From a checkpoint of a small self-supervised image encoder.
Model: 3.79M parameters, 32-pixel images, activation relu, widths [80, 160, 320].
Training: soap at rate 0.002, 7600 steps, batches of 256.
Data: 195000 training examples, 10.0 epochs.
Rows from block 6 of a small self-supervised image encoder, named by matrix and row number. Each number is 128 + 32 x the weight over its row's rms, rounded and kept within 0 to 255. All counts start at 0. Numbers have three digits each. After the name is the row's rms in percent of the matrix's.
After each channel's rows are labels from the 100 images, of 14848, where the channel reaches its highest value: "responds to" is what is common among them. Only what is clearly more common there than usual is listed. The data: scattered letters and digits in many colours. In brackets: how many of the 100, against the usual share in percent.
# conv: 3x3 conv, stride 2 (model.blocks.6.conv.weight, 320x160x3x3, each kernel summed), inputs 0-79

conv.4 100:114122070215122112126125101140155132117105191175097148150119107126145114180129130119140110063213132135128093093129122070127114100116119129104080159144163095130125122155132127154119115116129158159087112097123150057123143127119125102068139035
responds to: black (49 vs 19.7)

conv.51 094:104095090143114095108082107143117076137151146140161159177108130093176095140110161066113114122164119131097103120140084127149167160081195130121136150131147092190113137196094113156128099139105109150156130110122101097087137145142131118102172136
responds to: pink (40 vs 19.8)

conv.260 132:117160160056093130172124127157105120062082191103152125133064142128120110121139146131137079119142116089149110156101146080125097086145143178168121121143156154172081076111109151097129113189146088167160114102087117148157125139048137160160100122
responds to: black (55 vs 19.7); count: six (53 vs 16.3); blue (44 vs 20); brown (40 vs 19.8)

conv.120 093:116071117142140171176145145162074133107120079144171138112060129096168150138094106126091072098088165136103071128164168126142151074128166119164114115155096168159181149138167108102124069054120088136145104141067141086110109175161111129154129140
responds to: pink (45 vs 19.8)

conv.223 102:132061140130137092128149118119085242013137139119170167132042111134098139096124151010148100125116132116119086095113129119122125147122147173117171135131163144180124122148173109141126154124171146138120126158088154103183168164103158130133130167
responds to: pink (42 vs 19.8)

conv.60 105:128152147161132108120127153147074159136134131146126143150068137107151092160135139201121181131179142119122100112194132119108150076118182198138180127162109121149096153145122101110128118078116144249089153062068120130136157139079131110007125092
responds to: black (46 vs 19.7); count: six (41 vs 16.3); count: five (37 vs 16.5); the character 0 (25 vs 9.4)

conv.17 103:151127184119137160133095124102107108150091095158090125152107157169125166139176146128167117179054118168129136147080125111138122168122081096145080156111093132161139121157125125149088146022122150129127108097115138045155158078161122153064138129
responds to: count: one (47 vs 17.2)

conv.55 097:110133141077089057116131132163127116105140104122153103038068128084162101155140149130073140135144096142151114138090147137072168112199100159152138151110162152140102144210110162102088119169129134144097094121125160100128132157076162156081104095
responds to: count: six (36 vs 16.3)

conv.267 114:128126124128125128140121154110135089175175031148125187128119127046127130201101108156129155113120124028151130143123123129129116153087146109168119155130097179167121144143164126141120146148122128128137164154140107132152139111137152170161101158
responds to: black (48 vs 19.7)

conv.121 105:141095090113151125137132132134122144115101150147138149142122109151107010187138065135172126083140175123143114104109099136184111094121105131109139112152169166145114113113146136161139144167133148089126103136104128134139130138117131143119130091
responds to: white (50 vs 19.4)

conv.0 099:152091106140134142095133140131104144161165151114067133133134133175138127123111102145152135112177166145098088124160123125151088090141095188085147117105083112117146105134059086163058112139097137102109172115158097119134111152118166038136219058
responds to: black (44 vs 19.7); count: five (37 vs 16.5)

conv.31 100:151122119223141144143125124141109116108086155129118045098105131093157093132143105107131123126191141163105126145172115133105168095201099182090192126160165133154076138156088095079141126149111146165090071110101179121080112134093155080060184075
responds to: black (56 vs 19.7); count: six (45 vs 16.3); blue (44 vs 20)

conv.136 095:123126090081105108104184118104149092122105111115159115107133158141154166124253109081101092118087127110200145097161151107105081091143120092130077096134142146098122122135138114080150093166150103103112131154110101145120137143140111086214148187
responds to: white (60 vs 19.4)

conv.189 103:140093097156126109098084136147065147163165150134121143158026122087149091130151114102149170103174140159119051106144086138152158127087159092133110145123136084124143137202082127125060134092106112172106141137119102083101137145132114109071230118
responds to: count: one (38 vs 17.2)

conv.64 097:128122098156113119103159143116121218139200066158138098142137103114103180121123126000107161145113132162112126125141103155062142146073123102104131095099112113112102157146124134137129101097125108139111171145107129082145163191137136107120166125
responds to: pink (58 vs 19.8); yellow (55 vs 19.5); orange (53 vs 19.3); white (48 vs 19.4)

conv.126 091:141119123141136122152138148156096173105149122154132111205109109111088131120155123000114150103138141143089121126115099118096149133085126133125127108134133118112112124116120115115132098126142149109102255141102133138135153136119147112171135145
responds to: red (89 vs 39.4); brown (48 vs 19.8)

conv.100 094:126181113156112199150133160157108074115152068089115041077109111059100242084138095130112111092119176146108124127098205112115113128148146157153167101174084097120174126096138170071127098139129112145071114126094130141111140126143156151126137121
responds to: pink (52 vs 19.8)

conv.236 092:147138109124163190105120158188106170123169206096088116122199118085061116106150110115161177112118175159066116135136114126138106101081062150167159096108089137075116093136088134127112086147119135066114147124072129109152113107167089092159120147
responds to: count: one (39 vs 17.2)

conv.166 108:116196131161134137149167124146174190162171163089070082139119140084071167108120155073138062110158114109125145117138093112132134082107145122150090126143139152095070118122118154085155111195117102152188173122143120161174123131108105104156087080
responds to: red (71 vs 39.4); count: six (47 vs 16.3); blue (40 vs 20)

conv.161 094:111133152177091121119178101139145077105172155142096098105117117123138143168084093099108130100123142114122116130077109107091177070106173151149145098183149168114098117125115139124126090143141098124126135038118143185180151192125114140111116060
responds to: count: six (38 vs 16.3)

conv.227 096:080105090136055127156191116098089137104126117129086131129103124107142149130122084141119087104123143144108142082108132123115081065127119139121126074178093121062124101135149072104101095122113090083177167116133149132153079174148123068172199114
responds to: black (49 vs 19.7)

conv.208 094:117168099136149148144142125184099000101146107133149090118139106091094115117154116101106168143113127145135084112095164165079118111111085129178175113142150133114161104115107217100091114169125093102126033112131106121080123149154113152140130123
responds to: pink (43 vs 19.8)

conv.82 093:138080062149146195106176128123114086132141100127124137066108101138162174104155132162110111096133145103114093124123144078154160120159143046127098159153119111058115138134110167130085137132135121117142117123091117152126124181147097101142108114
responds to: pink (42 vs 19.8)

conv.13 121:120098094143125154112162154147179143154121142166093134137155109119115125151131123126109107118145164129119132094111117118153120082131142023074044142143118103041124173132158099119095139096149159080148158135132107145142154180175098106150142127
responds to: count: one (37 vs 17.2); the character J (27 vs 9)